From a checkpoint of a small contrastive image-text model: 12.2M parameters, 7400 steps.
Rows from block 7 of the image encoder of a small contrastive image-text model, named by matrix and row number. Rows with one number within an expert belong to one neuron, the router's apart. Each number is 128 + 32 x the weight over its row's rms, rounded and kept within 0 to 255. All counts start at 0. After the name is the row's rms in percent of the matrix's.
After each expert's rows are labels from the 100 images, of 14848, where the router gives the expert most weight on average: "peak on" is the class under the peak. Only what is clearly more common there than usual is listed. The data: rendered roads seen from a driver's seat, with toy cars, trees and houses.
# router: slot weights (encoder.blocks.7.mlp.router.weight, 8x256), inputs 172-255
# up: expert up (encoder.blocks.7.mlp.up, 8x128x256), inputs 172-255
# down: expert down (encoder.blocks.7.mlp.down, 8x256x128, transposed), outputs 172-255

# expert 1
router.1 108 [118 151 119 122 107 139 130 139  60 160 153 147  59 112 168 176 115 125 115 147  61 128 137 112 136  99 114 161 110 200 176  92 100 104  94 153 160 194 165 155  73 135 127 115 144 233 172 161 124 123  78 161 138 112  72 117 115 137  80 138  87 167 159 171 164 136 109 152 208 144 105 191 147  96 165 150 128 165 147 164 110 161  80 130]
up.0 096 [179 103 122 118 147 141 138 147 236 130 159  89 136 142 157 159 106 156 133 117 131 157 130 162 160  91 134 179 133 123  88 199 166  74 104 129 164 118 190 148 130 140 121 113 116 114  92  91 102 120 153 143 134 118 160 139  99 132 110 134 109  67  93 132 151 123 171 186  98 130 151 123 116  80 176 156 169 129 154 113 150  88 160 132]
down.0 110 [161 181  67 151 105 163  75 119 153  87 110 119 134 124 119 135 110  71 169 152  58 182  95 182 162 137 124 162 125  91 199  79 170  92 159 138 104 104 138  88 145 161 116 117  99 176 160  82 126 106 120  99  93 145 133 159 146 120 126 161 162 116 170 158 149 119 123 171 152 125  99 113 165  82 129 114 102 109 153 115 113 133 104 156]
up.1 123 [121 116 127  91  43 117 146 125 123 115 145  85 102  73 143 129 137 190 111 109 138 155 141 115 173 165 144  96 196 146 123 119 142 131 199 127 134 155 115  96 104  95  98 136 154 115 104  98 119 133 137  83 116 118 115 133  97  92 123 120 137 145  82 143 179  83 110  79 180 115  86 132  96 107  93 138 117 125 110 199 164 168 125 189]
down.1 117 [143 108  91 110 150 120 160 119 155 152  79 147 173 177  92 125 137 171 158  91 143 100 191  81  72 119 132 141  79 105  69 121 110  56 119  90 143 101 140 109 167 174 158 113 161  99 154 123 123 186 199  64 160 185 171 120 165  83 108 179 139 102 119 142 141  91 179 164 101 147  78 160 127 112 165 135  98 119 168  51 132 130 141  75]
up.2 132 [151  94 147 116  91  84 120 143 135 116 104 140 110 116 115  87 127 138  85 105 149 149 173  79 133 138 126 123 113 148  98 222 124 111 106 100  98 103 142 127 122 107 149  80 146  64 123 136 115 150 137 130 146 105 124 125 115  68 118 106 151 127  79 145 165 141 138 157  97 143 198 119 133 176 103  94 149 140 153 110  97 151 128  96]
down.2 146 [123 110  83  89 100 137 124  75 137  77 120  86 142  88 181 107 133 133 156  70 109 111 107 114 148 162 132 184 177  90 106 129 169 122 120  91  84 161 147  70 122 136 154 143 115 139 133 118 159 140 142 107 143 108 180 195 104 151 109 142 165 100 111 174 140 131 187 172 154 121 143 110  99  81 117  77 183  58 165 169 190 158 106 167]
up.3 109 [ 85 175 139 147 144 138 116  49  69  37 105 128 132 132 137 133 183 111 148  97  97 206  63 125 161 137 131 122 190 101 185 119 109 210 142 135 148 142  46 133 125  77 125 185  94 154  78 128 170 123 121 154 143 122 157 116 102 183 144 146 138  93 106 108  42 157 118 132 115 147 106 122 123 112 122  90 141 119 107 208 189 160 102 158]
down.3 112 [ 52 143 175  97 132 112 119  97  92  70 129 131 122 166 104  99 188 107  59  76 158 122 168  81 135 125 134 112 158 168 139  82 127 178  91 136 127 115 119 136  98  83 144 136 131 112 128 181 151 109  74 166 175 130 127 150  98 168 101 107  74 155  46 147 128 131 109 123  82 167 153  96 113 127 108  47  80 173  92 197 154 175 135 146]
up.4 147 [132 109  71 142  39 142 141 109 100 124 151  45 108  90 155 148 144 200 119 125 128 131 146 131 167 145 173 119 175 138 115 132 116 127 181 130 117 159 124 124  89 123 103 141 131 144 126  83 136 139 125  59 119 106 174 151  95  94 104 133 130 137  89 160 155  77 110 103 186 130  76 139  57 119 109 134 127 110 127 175 152 159 109 192]
down.4 142 [117 118  99 104 150 117 108  88 173  98  89 115 180 180 107  90 176 127 158  97 155 114 147  59  96 137 150 130 110 105  74 137 133  62 151  93 123 103 121  75 158 154 172 143 151  67 172 112 124 166 184  73 148 162 155 166 175  94  88 180 152  94 118 134 119  51 173 191  83 155  94 174  91  86 121 127 101 111 127  71 162 141 170 135]
peak on: truck

# expert 2
router.2 097 [113 131 149 135  78 150  91  65 136 123 137  89 129 146 150 112 138 129 144 113 141 172  23 129 150 120 162 183 168 119 135 126 182 124 143 146 133 127  74 125 170  59  67 101 141 124  91 101 154  97 117 182 126 138 117 135 124 161 155 134  81 121 105  43 139 129  81 123 131 147 121 125 111 108 101 152 107 144 136 142 190 161  97 138]
up.0 075 [137 145 173 120 153 103 141 114 172 120 123  12 158  97 159 113  67 138 215 143 165 163 134 137 165 115 154 168 136 151  81 139 134 107 176 128 130 118 100  82  93 145 129  96 129  72 139 139 101 112 139 202  72 151  92 144 138  50 155 124 132 195 163  37 164 134 186 112 172 157 120 103 140 111 135 134  98  57 143 122 120 131 132 130]
down.0 090 [139 115 121 150 151 124 155 105 114 164 169  86 154 173 126 137 166 178 110 138 107  98 158  96 168 109 176 113 124 133  87 148 132 113  46 122 165 101 112 148 142 120 131 171 108  83 121  94 143 128 173 106 144 117 112 142 154 115 185 154 142  75 152 148  77 134 154 190 120  92 135 177  99 131  94 166 147 123  99  73  97  67 208 132]
up.1 064 [179 148 117 136 132 145 103 137 127 253 153 190  68 116  85 133 129 124 144 153 159  52 119 100  61 131 115 133 100 122 124 125 123 184  98 150 111  97 133 104 153 107 112 136 160 179 103 117 133 129  97  71 105 162  94 156 103 160 129  88 166 150 115 111 113 151  98 128 120 164  99  82  79 150 125 136 118 110 138  76 157 189  90 156]
down.1 059 [153 173 170 114 129 126  72 150 170 164 127 177  63 130  98  78 134 113 118 138 129  99 104 135 155 144 146 124 115 122 162 132  91 125 105 165 109 105 148 142 136 131 110 124 129 162 152 127 167  92 108  86 140 173  75  98 110 162 121 129  85 152 118  93 174 108  87 117 136 181 121 154 149 164 127 119 115 162 114 141  61 190 132  94]
up.2 052 [178 129 121 136 115 144 132 206 123 180 174 149 111  90  69 178  84 147 116 117 109  96 103 135 102 136 152 116  79 120 123 103 168 187 108 122 110  83 113 136 122 120 109  73 153 200 121 116 118  95 109 103  92 220 149 116 154 121 151  70 168 132  99 114 141 177 110  94 160 162 138   0 132 171 151 108  94 138 176 120 116 136  78  62]
down.2 049 [ 79 118 117  85 121 131  59 129 108 126  58 179 133  41 108 143 130 125 157 160 117 122 120 105  61 106 126 164 200 147 171 106 135 138 186 135 131 157 131 164  90 118 103 132 183 146 115 162  98 127  84 143 118 185 125 114 134 146 116  51  76 160  89 162 135 121 113  92  93 106 109  99 164 168 145  92 145 166 136 179 163 109  96 123]
up.3 109 [104  90 143  99  79 119 141 124 132 110 160  90  90 111 156 174 121 114  72 108 130 210 149 141 173  58 118 191 139 179 155 120 159 175 131 116 132 142 158 157  89  71 178 127 153 121 114 147 119 157  80 144 128 106 133 104  95 132  87 130 104 106  69 149  96 136 118 126  78 120 165  70 114  49 198 135 159 158 138 176 140  95 105 149]
down.3 124 [154 160 136 103 128 158 166 188 102 183 141 109 135  48  88 146 114 111 148 150 125  85  97 155  66 181 103  70 114 136 138 131 131 169 161 127 132 143 163  89  81 131  70 143 132  86 110 142  96 134 132 119  92 143 108 174 152 111 135  79 144 105 129  99 143 117 134  91 152  74  84 111  92 192 121  95 120 116 116 109  99  99 164 145]
up.4 115 [ 91 162  97 137 160 146  63 102  93 116 154 176 110 133 118 104 127 127 141 102  99 109 117 130  48 156 135 133 102 128 157 104 139 159  65 131 176  89 131 110 135 110 117  70 150 145 131  96 110 118 134 117 164 149 132 167 148 114 132 135 135  50  86  64 187 209 134 156  58 166 152 105 160 118 144 111  99 139 170  99 141 166 156 134]
down.4 143 [119 118 111 148 176 120 133 131  96 129 131 130 118 180  84 116 157  75 166  99 142  91 135 116  94 168 114  77  80 111 163 163 101 127 136 151 160 108  96  50 183 151 151 107 158  86 161 138 124 118 152 134 139 112 145 113 188  76 140  93 191  79 158 149 100 147 139 179 127 127 138 143 120 132  86 130 147 119 149  75  66 109 124  92]
peak on: car

# expert 7
router.7 102 [115 162 107 135 141 120 178 161 143  66  92 103 146 153 168 141  54 163 147  93 148 189 170 139 200 177 135 140 151 124 173  87 109 100 171 109 112 149  84 112 105 202 139  91 110 118 109 113  86 130 151 116 148 156 158 134 128  88 115 168 116 148 127 125 160  96 131  88 164 150 120 116 109 123 137 128 100 104 130 145 149 165  94 114]
up.0 082 [102 124 203 158  98 159 137 110 126 150 142 152 103  44  78 123  92 117 132 164 162 100 105  80 103 116 114 152 139 165  94 128 165 148 144 149 131 115 170  96 102 119  96 131 155 126 120 145 163 112  66 120 161 138  54  96  99 184 132 112 129 178 120 143  60 154  79 128 162 147 123 120 135 142  79 122  96 156 139 156 160 128 139 139]
down.0 081 [113 147  98 115 141 133  93 100 102 162  48 121  99 115 128 118 168 206  70  82 134 114  88 122 153 123 119 179  95 159 136 128  98 163 104 151 125 141 107 137  91 136 126 144  96 121 115 167 166  96  88 151 111 132 162 177 120 114 193 135  95  86 119 121 166 219 128 147 100 101 119 146 148 137 116  51  67  93 164 175 155 139  72 117]
up.1 055 [178 100 130 168  92 187  99 112 170 165 208 136 114 121 109 166 135 128 156 179 103 109 119 134 114  69 114 172 106 159 174 115 176 118  83 165 143  78 168 173 173 130  83 133 159 204 124  71 139 123 119  97  96 128 108 111  98 140 145  95 105 123 164 118 125 151  73 116 107 151  94  56 102  82 163 154 103 184 134 141  72 113 120  63]
down.1 066 [ 78 140 169 136 164 113 129 129 102 147 137  85 104 114 147 111 131  70  88 194 105 153 101 107  90 101 181  92 118 194 174 162 124 123 141 148  89 178  85 137 122  99  79  66  91 112 157 191 123  62  97 164 152 119  78  73 175 127 132 139 102 134  97 133 133 120  98 111 107 102 154 155 175 170 145  88 153 174  67 204 133 158 136 130]
up.2 140 [115 134 113 164 134 137 116 136  88  78 112  82 141 151 128  85 102  97 186 119  79 172 148 102 148 159 160  83  78 116 118 106 128 150 156 128 147  92  86 104 133 135  99  81 100  87  91  65 146  55 149 100 154 188 103  92 179 124 133 133 102 111  78 161 162 162 139 121 121 160 175  75 168 171 146 101 130 115 112 130 153 137 152 180]
down.2 151 [110 175 142 173 108 181  91 100  81  84 129  94 135 163 140 143  96 146 166 190 102 187  86 143 143 134 157 141  95 110 176  53  96 129 137 122 171 155 103 157 103 149 113 101 101 133 140 123 116  58 124  94 150 148  99 113 184 127 148 157  93 140 138  92 166 123 111 114  96 122 121  85 112 117 124 128  97 166  85 143 163 139 128 153]
up.3 144 [146 133 120 171 156 192 151 167  86  98 137  77 146 160 100 105 100 119 196 128  87 130 146 104 102 147 184  89 108 124 140  85 139 141 122 115 129  98  96 124 145 142 100  86 104 118 112  99 146  49 151  91 144 182 125  80 148 131 146 125 105 140 114 137 161 161 140 104 115 150 173  55 157 143 171 101 104 107 125  98 152 123 151 137]
down.3 164 [ 97 155 161 163 122 170 101 114  93  98 121 102 122 166 125 142 114 153 141 170 112 172  85 115 137 118 181 146  92 105 171  67  94 159 144  88 161 181 124 163 119 131 110  97  96 147 142 141 104  32 119  88 160 148  96  82 154 148 148 149 134 175 127 107 164 125  92  91  98 142 152  65 124 136 135 113  94 165  96 148 184 153 118 117]
up.4 093 [116  98 171 152 139 137 131 160 117 204 174 151  54 121  93 117 188  93 167 139  47  86  70  90 128 104 125 115  63 132  96 208 112 151  74 170 137 119 146 139 142 100  98 134 115 186 116 106 140  91 122 102 147 126 111  59 141 161 140  89 105 119 118 141 183 185 112 141 153 148 107 137 137 200 128 130 128 185 113 163 140 109  81 117]
down.4 082 [166 142  74 199 132 179 116 142 122 183 138 127  99 117 146 156 107 158 188 149  85  60 120 128 113 148 152 189 146 135 106 106 101 110 131 115 133 130 129  68 138 164 139 156 143 162 172 126 128 120 140  71  98 139 157 103 139 132 134 144 180 117 170 116 130 132 173 128 174 111  77 140  91 115 130 127 143  55 183  56 118  88 118 132]
peak on: tree

# expert 0
router.0 112 [144  97  96 167 115 146 162 156 189 138 144 161  88 115 148 114 152 153 101 118 125 109 139 126 104 136 170 162 150 107 103 204 141  87 124 109  75 188 159 111 162 150 120  75 134 136 147 118 145  99 171  87 162 138 170  97  75 135 131  95 137 117  82 106 150 146 162 119 146 162 137 113 122 146 154 136 133  70 162  81 147 158  92 119]
up.0 066 [ 85  95 115 135 119 138 114 116 103 130 191  60 169 159 168 110 118 116 142 118 134 135  99 161 213  91 108 121 148  99 131 119 185 152  98 136 154 141  59 143 120 128 109 143 123 147  72  79 157 150  89 163 100 107 124 131 107 126 120 130  64 110 145  80 153 135 108  89 151 147 192 117  91  56 118 137 168 140 122 150 136 159 132 147]
down.0 076 [107 134  99 167 118 141  86  39  67 107 134  77 140 153 132 132 172  97 168 110 126 149 122  99 149 121  94  59 186 104 129 141 106 176 139 145 122 157  62  91 150 108 108 154 105 102  87  63 166 109 140 127 107 121  98 144 110 134 171 127 137  86 112  91 109 121  92 166 121 135 105 127  98 143  83 112 118 121  77  91 169 159 130 211]
up.1 107 [ 72 150 126 137 118 108 120 115 142  79  89 159 134 133  59 115 107 175 170 137 121 184 129 122  51 100  80 135  40 102 141 135  98 128 162 153 118 100 125 109 116  97 107 112 145 114 116 119  81  83 133 156 159 203 139  70 169 145 120 127 147  89  73  98  85 175 125 146 146 126  81 108 172 136 132 122 115 154  93 140 132 144 108 126]
down.1 112 [106  99 126 129 165  65 100  42  88 108  89 127 133 177 174  55 174  64 171  97 145 123 132  77 136 149 153  55 139  88 120 105 155 110 106 137 103 129 102 124 155 110 167 121  82 109 126 129 163 107 156 133 149 123 114 126 136  97 129 156 123 118 156 135 146  97 144 142  96 160 148 147 157 113  97 137 159 117 121 101 113 157 161 122]
up.2 084 [ 93 187 125 128 128 189  85 159 135 197 154 158  57 130  77 130  99 120 132 168 125 151 114 195 151 160  93 151 115 150 198 115 155 161 160 170 154  96 149 139 129 103  84 140 167 142 144 127 153  56 128 125 140 148  79  73 126 143 154 140 120 148 110 110 162 153  97 128 118 108  78 130 114 112  64  98 107 182  61 125  95 136 136 115]
down.2 077 [ 65 182 141  98 139  53  97  96 143 110 140 119 125  96  90 117 172  61 126 139 146 161 118 114  81 162 145  89 132 126 182 218 117 186 148 134  87 126 103 109  89  51 132 111 102 101 107 181  92  88 139 185 123 154 112 120 139  99 161  75 133 164  89 105  64 135 112 108 127 122 115 109 173 123  99  82 146 103 100 169 109 160 126 102]
up.3 065 [117  90 117 169 118 155 129 155 125 154 202 100 144 144 131 161 113 142 152 162 100 161  96 144 140 112 127 118 124 144 124  72 193  98 161 168 127 115 120 237 195 152  84 181 151 193 114  63 159 113 112 146 131 112  89 115 120 144 139 127  91 139 153 150 121 102  64 121 142 106  83 138 117 161 127 145 123 194 121 162 123  62 124 158]
down.3 051 [147 167 106 180 110 194 127 151 148 154 202 134 131 111 142 168 168 108 147 146  66 132  73 195 131 176 152 170 168 124 126 129 153 135 126 150 122 125 118  94 164 164 101 107 132 216 107  77 159 153  79 159 135 101 109 119  98 130 162 119  96  74 115  56 137 144 125 132 135 142  94 107  94  90 135 148 154 137 158 101 138 162 100 126]
up.4 090 [128 124 169 141 169  91 121 112 136  92  93 206 135 116 111 132 111 170 134 119 177 143 114 124 149 140  65  80 165  75  73 113 117 186 180 114 125 129 120 149 126 107 154 124  25 119  84 149  59 143 122 108 124 135 139 125 131 117 146 165  94 109  95 144 125 123 118  36 116  97 137 131 118 140 158 143 114  94 120 134 178 117 170 115]
down.4 091 [147 100 152 111 119 139 142 125 116 151  70 129 163  80 129  83 164 142 157 138 172  96 133  53 110  87 147 104 115 113 109 162 126 149  92  72 115 132 172  72 124 114 173 175  92 103 107 172 145  79 172 107 136 161 129 104 140 141 109 124 164 158 113 167 114 152 158  97 103 161 141  96 147 147 126  70  96 124 139 100 127 118 144 104]
peak on: house; pine

# expert 6
router.6 098 [183 128 127 128 107 163 142 134 148 180 113 147 127 133 120 111  85 138 146 150 192  65 119 133  76 117  56 110 152  64  92  98 131  91 114 153 118 139 204 103 126 197 134 152  83 148 121 135 116 173 158 121 115 116 101 131 111 184 135 147 118 155  75 142 129 104 181 202 142 130 173 163 118 118 157 127 133 113 114 115 128 129 161 132]
up.0 089 [ 92 124 119 106  53 159 121 137 120 155 126 130 109  91 111 173 175 118  75 125 116 139 138 151 151  78 159 182 115 191 135 125 149 171 153 122 131 186 176 127 149 104 117 123 163 151 141 154 196 129 118  99 165 130 117 107  70 101  98 116 118 146  52 118 161 172 119  73 111 139  93 118 147  93 189 136 144 156 150 153 105 143  77 100]
down.0 086 [144 189 143  90 150 116 127 104 146 198 149 114 129 155  76 117 111 163 116 119 153  96 139 133  59 120 115 130 107 110 181 110  60 132 111  86 165 122 111 181  75 104 139 128 112 123 120 189 114 119 105 148  91 174 131 150 181  79 187 128 121 182 147 119 130  54 108  67 149 130 110  99 128 132 107  81  98 170  92 109 109 188 118  99]
up.1 117 [ 86 151 109 171 112 157 136 162 151 109 142  98 106 149 168 175 135 121 101 179 131 118 111 166 120  73 146 139 144 204 148 128  80 122 124 187 133 209 110 124  64 117 126 113 137 154 140 162 151 134 101 130 148  96 143  71 111 137 102 136  45 104  72 116 136 108 138 107 142 114  81 141 135 138 159 151 153 142  81 174 138 153 111 224]
down.1 114 [109 102 102 161 178 118 166 182 138 115 182 128 120 119 131  83 133 194  94 134 125 109 158  59 147 111 125  96 154 143 156  83 139 132 137 139 111 153  74  95 102 129 129  92 191 106 153 104 112 155 102 136 121 100 153 152 105  82 158 113 153 180  60 194 108 104 128  99 114 101 161 111 150 120 105  77 103  98 126 109 118 113 176 136]
up.2 068 [120 126 151 133 110 144  86 168 129 112 125 127  74 103 128 179 150 183  88 138  72 181 110  77 208 121 156 189 133 149 127 108  95 161 154 160 147 100 102 171 104 111  90 105 183 196 145 156 161 118  67 132 106 162 105 126 135  95 139 104 120 111 113  95 141 152  80 109 146 152 106  89 141 137 112 109 123 190 177 152 157 110  67 100]
down.2 061 [125 128 167 114 157 127 168  51 108 127 118 157 121 149 110 144 100  78 120 132 150 157 152 165  78  90  97 135 134 124 125  85 155 145 146  62 159 162 155 150 106 125 130 100 137 126  69 175  99  92 143 144 130 134 116 129 103 187 120 127 130 162 108 116 140  99 130 126  61 143 126  73 124 125 149 124 131 169  88 167 137 115 113  69]
up.3 063 [103  83  69 148  89 154 110 137 116 112 146 125 114 117 128 139 110 152 109  93  83 191  97 115 192 108 159 168 144 159 142 105 169 125 180 107 155 152  96 185 137 100  85 118 164 177  96  52 184  98  89 148 166 140 114 103  64 112 124  84 120 123  95  96 172 148  78  80 117 168 138  70 126 113 163 150 136 174 122 174 127 171  60 150]
down.3 060 [125 156  93 134  98 134 114  54 140  93 162 122 177 166 178 190 150 167  90 139 157 131 160 124 119 113  76 177 111 150 148  96 155  58 121 117 177 129  93 106 135 149 175 135 188 107 116 125 108 138 193 103 162  71 154  93 140 103 136 136 114 142 137  95 100 112 160 133  96 134 105 167  94  62 153 164  89 139 108  62 181 142 120 158]
up.4 068 [129 134 123  98 115  97  73 101 114  72 117 159  80 113 124 117 180 124 104 141  86 188  89  84 179 160 163 112 164 160 179 130 144 180 193 152 148 102  98 192 152  40  96 107 138 149 103  99 106  91 110  96 147 149  97 106 138  80 144  95 151  95  79 103 112 166  61 106 110 164 155 103 154 153  97 122 123 167 158 178 140 134  98 163]
down.4 060 [106 125 119 116  86 153 160  92 137 164 126  71 182  57  91 159 163 104 124 124 152 139  85 150 115 106 168 190 191 154 185 158 183 140 172 136  92 132 136  95 182 135 139 128 149  62 164 167 188 112 142 179 141 161 120 140 163 126 105 101 165 159 122  90 149 111 135 140 111  87 133 133  98  73 120 109 139  80 127 163 121 104 121  87]
peak on: truck

# expert 3
router.3 081 [109 105 111 113 132 158 151 106  91  93 141 132 146  69 127 157 115 117 104 121 135 157  96 145 125  99 155 154 188 126 118 145 124 177 169  91 119 163 107  93 150 121 105 184  88 177  73 143 118 116 126 145 107 148 128 132  68 179 149  69 171 145 107 141 117 155 135 131 205 158 164  38 119 122 164 136 153  65 131 169 106 106  81 124]
up.0 091 [140 124  76 151 126 161  99 145  95 161 173  96  99 157 129  73 183 111 179 129 106 101 168 129 145 143 129 156 108  96 123 130 154  88 100 135 139  93 138 140 169 151 104 115 171 121 134 112 166 121 173  62 143 138 124 111 155  96 128 115 126 148 110 119 169  78 124  99 130 153 116 151  70 135  98 130 119 131  87  73 122 140  95  86]
down.0 079 [ 71 128 152 123  90 127 142  97 103 109 130 146 113 129  85 159 110 152  82 141 166 168 145 144 100  64 127 135  72 157 114 186  48 190 163 136 154 138 117 112 100 107 116 142 172  62 110 155  91  91  78 115 153 173 112 105 118 133 147 122  70 129 102 113  54 182 117 137  92  96  98 123 144 150 134 141 146 169  60 150 104 137 162 145]
up.1 118 [ 97 132 126 120 157  99 116 134 129 109 137 159 135  69 100 134 117  84 124 130 161 185 121 147  67 144 122  57 131 141 143 158  97 197 176 119 141 139 116 131  82  94 123 141  84 111  77 112  83 132 126 165 160 152 115  90 117 115 137 119 141 107  37 116  90 134 111 116 109 123 171  61  90 142 148 102 184 131 103 170  69 152 156 196]
down.1 122 [130  99 127 119 152 125 158 114 104 101 122  95 183 129  89 140 154 133  94  93 132 157 141  85 123 130 154  79 157 134 136 119 131 187 168  92 114 150  56 138 112  43 163 121 116  98 112 180 105  62 124 145  76 148 145  91 123 143 163 137 190 170  93 137 135 143  88  60 117 142 148  60 120 153 133  69 116 130 124 153 178  99 156 117]
up.2 161 [109 133 133 158 173 140 112 106 145 126  71 131 182 134 123  99 100 133 154 160 177 124  75 109  75 107 135  79  85 118 109 160 135 150 133 117 118 104 134  68  87 180 121 164  75  78 105  99 126 111 132 132  88 157  95 148 129 137 183 151 138  90 112 112 105 171 157 129  66 105 164 103  73 133 111 117 100  80 118  86 104 134 210 162]
down.2 154 [118 116 178  73 129 120  73  71 102 112 122 133 159 119 104 136 129 128 128 118 166 159  96 104 124 130 108  79 128 133  76 120 114 170 122 125 128  80 120  95 117 138 110 211 116  76  77 118  91 136 102  98 109 133 100 217 105 136 171 107 109 118 115 163 112 141 117 166  62 147 142 113  70 155 127 107 123 137 102 125 154 173 218 138]
up.3 121 [108 109  99 223 101 166 128 141 123 177 150 140 100 140 126 165 108 152 139 161  62 130  95 158 127  86  91 124 143 127 118  83  91  70 119 152 149 150 141 146 161 154 102 185 128 220 169 102 140 147 127 123 140 114 138  90 115 182 111 161 101 130 199 146 135 103  78 139 165 118  87 219 167 121 147 196 134 179 109 105 152  99 103 135]
down.3 125 [105 103 135 155 167 139 134 114  93  95 184 122 126 185 144 146  87  88 142 158  56 155 131 142 151 154 120 127 170 157 182  83 138  85 130 161 192 164  95 193 143 106 126  90 141 201 172 118 139 150  87 158 134  95  96  85 141 137  98 152  91 127 176 124 165  84  77 128 103 130  85 170 160 119  90 165 138 183 102 141 111 122 117 181]
up.4 107 [100 149 131 126 146 125 106 105 121 116  89 156 148 135 136  72 127  89 171 143 102 111 145 123 101 146  60 136  66  96  94 125 126 107 141 154 146  98 165  69 124 175 127  84 156  92 154 112 144 125 150 125 154 162 123 130 214 116 121 171 121  91 143  88 122 178 165 165 116 123 136 153 199 100  73 153 140 121 163  95  81 151 167 137]
down.4 098 [127 130 104 136 153 107  59 104 122  81  99 113 125 210 198  80 122 117 190  86 138 128 106 137 157 147 118 137 111  79 142 114 125  66 100 147 138 155 138  88 109 155 131 127  92 134 107  72 159 171 149 128 147  95 134 168 162  96 106 188  56  61 149 107 147 108 176 175 112 160 128 184 105 106  72 163 156 117 141  67 133 158 148 146]
peak on: sky

# expert 4
router.4 107 [157 106  93 179 161 189 157 129  85 125 123  50 161  78 108 121 136 133 192 149  94 102 120 133  72 112 148 107 124 104  97 134 138 138 126 115 122  86 113 129 181 192 133 137  84 166 145 122 138 128 163 128 127 169 136 129 171 147 135 120 191  67 163 124  65 149 153 150 156 136 108 147 140 141 168 121  97  58 145 128 133  69 138 106]
up.0 056 [ 70  99 110 139  60 149 142 110 161 137 116 147 131  99 159 166 129 156  91 144 190 151 125 138 162 115 184 190 151 155 168  95 133 128 195 114  94 162 138 191 122 104 113 111 152 152 129 141 122 132  56 148 103 122 130 150  66 149 114 111  89 165 166  79 144  97  60  60 155 126 161 121  93  97 142 175 120 161 133 128 108 143 118 140]
down.0 047 [142 166 119 127 152 141 168 129 181 177 127  73 169 141 141 106  79 168 136 157 171 155 148 122 154  92  99 130 134 105 136 142 144  83 105  97 129 126  79 125  97 157 105 191 114  62 113 137  99 161 154 111  51 132 118 154 114  63 145 177 147 154 184  93 198 112 121 167 156 104 142 154 103 128  83 134 103 136  78  65  91 136 194 136]
up.1 100 [162 149 135 131 142 167 158 132  70 102 105 145 117  80  86 142 177 124  86 116 141 106  59  77 165 124 138 131 220 105 116 156 131 187 168 126  94 188 108 106 153 104 113  77 149 147 109 131 130  85  90 143 126 178 107 140  94 202 197 136 169 143 111  67 102 152 116 145 163 172 135  93 118 165  98 119  54  98 175 101 189 109 132 129]
down.1 109 [179 161 169 124 143 171 166 192 178 129 166 180 107 133 111 144 179 113 147 146 162 138  81 165  93 139  97 139 123  92  93 124 160 123  84 146  72  97 167 122 177 188  67 119 118 143  69  70 135 156 107 159 117 113  86 135  95 149 177  76 165 130 129 119 119 132 126 156  95 130 140  92 104 139 141 128 100  88 187 128 108 107 137  70]
up.2 130 [ 61 115  94 127  60 141 140  84 120 141 129 114 151  83  59 113  96 186  87 172 137 105 134 111 126  67 146 175 110 153 140 110 130 139 138  69 147 117 147 152 153 121 127 191 118 171 130 170 197 135 134 103 113 220 143  80 137 107  87  89 138 187 126 158  97 125 125  91 161 124  83 116 146  91 150 145 102 135 122 137  81 135  78  81]
down.2 124 [116  89 104 100 115 117 118 137 135 142 153 142 167 119  84  72 136 103 130 128 139  73 143 112 138 140 161  77 182 119  78 154 161 111 132 111 110 138 185 135 143  86 169 147 124 135 157 135 166 121 162 107 155 158 148  94 112 142 103 118  85 180 116 149 130 120 118 145  96 148 112 149 146 140 147 152 118 138  83 145 153 123 168 160]
up.3 116 [ 86 115  96 136  53 144 126 130 130 162 111 131 121 106 104 151 181 155 126 190 140 139 132 149 119 127 125 126  74 183  93  73 172 101 150 150 126 105 150 186 107 105  78 164 138 112 148 133 179 103 126  86 132 142 131 123 158  79 115 107  68 136  70 151 116  87 107 104 135 101  94 144  76 166 123 155 105 149  93 166 103 127 133 119]
down.3 131 [ 96 113 133  77 153  64 112  83 155 130 100 134 123 145 156 116  90  93 114 126 178 138 145 132 145 140 120  84 174 169 129 137 106 135 141 108 148 154 134 147  82  71 171 179 136  90 117 175 131 148 112 157 106 115  98  84 103 146 121 145  69 168  95 180 113  64 108 133 115 101 185 122  81 110 125 136 167 150  59 162 137 160 178 170]
up.4 123 [161 173 143  63 115  82 100  65 173 161 167 157  77 156 158 119 131 165 137 151 167  94 161  96 102  60 115 137  84 191 104 157  77 102  99 123 187 138 201 119 130 120 150 168 121 178 126 161  84 142 145 106 132 120 100  64 113 109  70 105 140 139 131 176 104 108 138 139 144 136 102 163 102  54 193 148 144 137 170 132 128 180 109 142]
down.4 108 [136 137 116 138  97 116  44 146 154 149 119 164 105  97  69 114 144 145 110 196 129 131 172 169  87 137  93 140  84 123 153 141  95 112 147 196 115  74 183 143 125 111 107 137 155 126 198 110 110 122 117  95 149 168 114 103 168 114 112 157  93 111  89 136 104 116  83 171 101 133  80 143 160 147 133 119 128 165  90 160  57 116 156 138]
peak on: verge; pine